Weights of a small image denoising model: arch unet, 5.8 epochs.
Rows from block 2, named by matrix and row number. Each number is 128 + 32 x the weight over its row's rms, rounded and kept within 0 to 255. All counts start at 0. Numbers have three digits each. After the name is the row's rms in percent of the matrix's.
# fc1: squeeze-excite reduce (model.enc.1.0.se.fc1.weight, 16x128), inputs 0-63
fc1.0 123:095131130180136092140100119053159193132105098124144107175181159152163135093132137174212105141152136161099170186130179160145125115176168129168143166100087122081146142107134076135136120093104167
fc1.1 089:120126122150112125148123105076124101092094101130175114139059124153104105157135132129172131103162208120152140158169122150153231155135125174197102146085132093106145191121119116123022125116154130
fc1.2 013:165087174127111073203145084113113143120129125139138107093101125178091185170127135120139140146152172069119125134159079085132193124150130123139070155116182119123176102180122112106106166122092122
fc1.3 103:052107107169094098094106097076081131147096103106180123164223148128138132011105115177113069116142162159123131161149157142154141147172156119184088177065129179082115115169154133139114117101125167
fc1.4 047:121102090111049075093092086124150126070091093160161132167180173182100136115161150138188172158125187152163145159196191143148230109114180144198128146125136095148114113115130164126093123135131151
fc1.5 140:138119134099075133094147163160132090100071106138139091094151130140112159082119111179138114117131092136125120149138100141154124134171132118230112171188080162166120136207144196130200143115114152
fc1.6 027:075120108126146093126105148125112047075045102141144162148093168159100107197173141155168094176149188149179160113155126169162156068121135130170099114107139154106154112119158151142051088119114080
fc1.7 134:120089145119113099151088114117166138074088115176129094166135144142123131128144134114164074140115079088119167124146050162162128097154124130221175143126118156140144123110144086180098160131165139
fc1.8 031:131096141092092084099136118156129078111098100148141124176121149101152143123112149108150077175144155157168102139191125181203157151113194153131110116117152148162168097080178154101152151112095145
fc1.9 010:113126107131164095151093168146086121126139075102078105117214141169173065116118090195120113073180150115181166127142192145150111107110134087115095149145170143145112125144142151139104105121109116
fc1.10 157:105097136187096093128116142088090132134078117139122088166225124158135130029108110207174106151149084116126112154127169182156121116142123094188062170094089192097180141113119152144182138102140157
fc1.11 142:126167119162090142095148161112091111144090112117122118080193123121135135098097120218184167135127150141133145129116203157151137158128142099170022150113094181125129159177130194106164143078101138
fc1.12 148:133139137093108117118119113131140115090072078122104117110146135116126142175129145179133101118104047150133147135161105179189091140146143116250128146187095143166098133158159148137133137112126152
fc1.13 017:152133181128136091165104096061172119092080087127095176103159140149121102146137146123176178127188141176124160134214080093167153070151133091137166073143122071091120127095148113133065114145145103
fc1.15 134:127107147130164104165134202097141139086204165093140135147109136096064125115151145088161107104108184091132172135149148148123132152111119177121116151165087080163117027153128089124143163124124101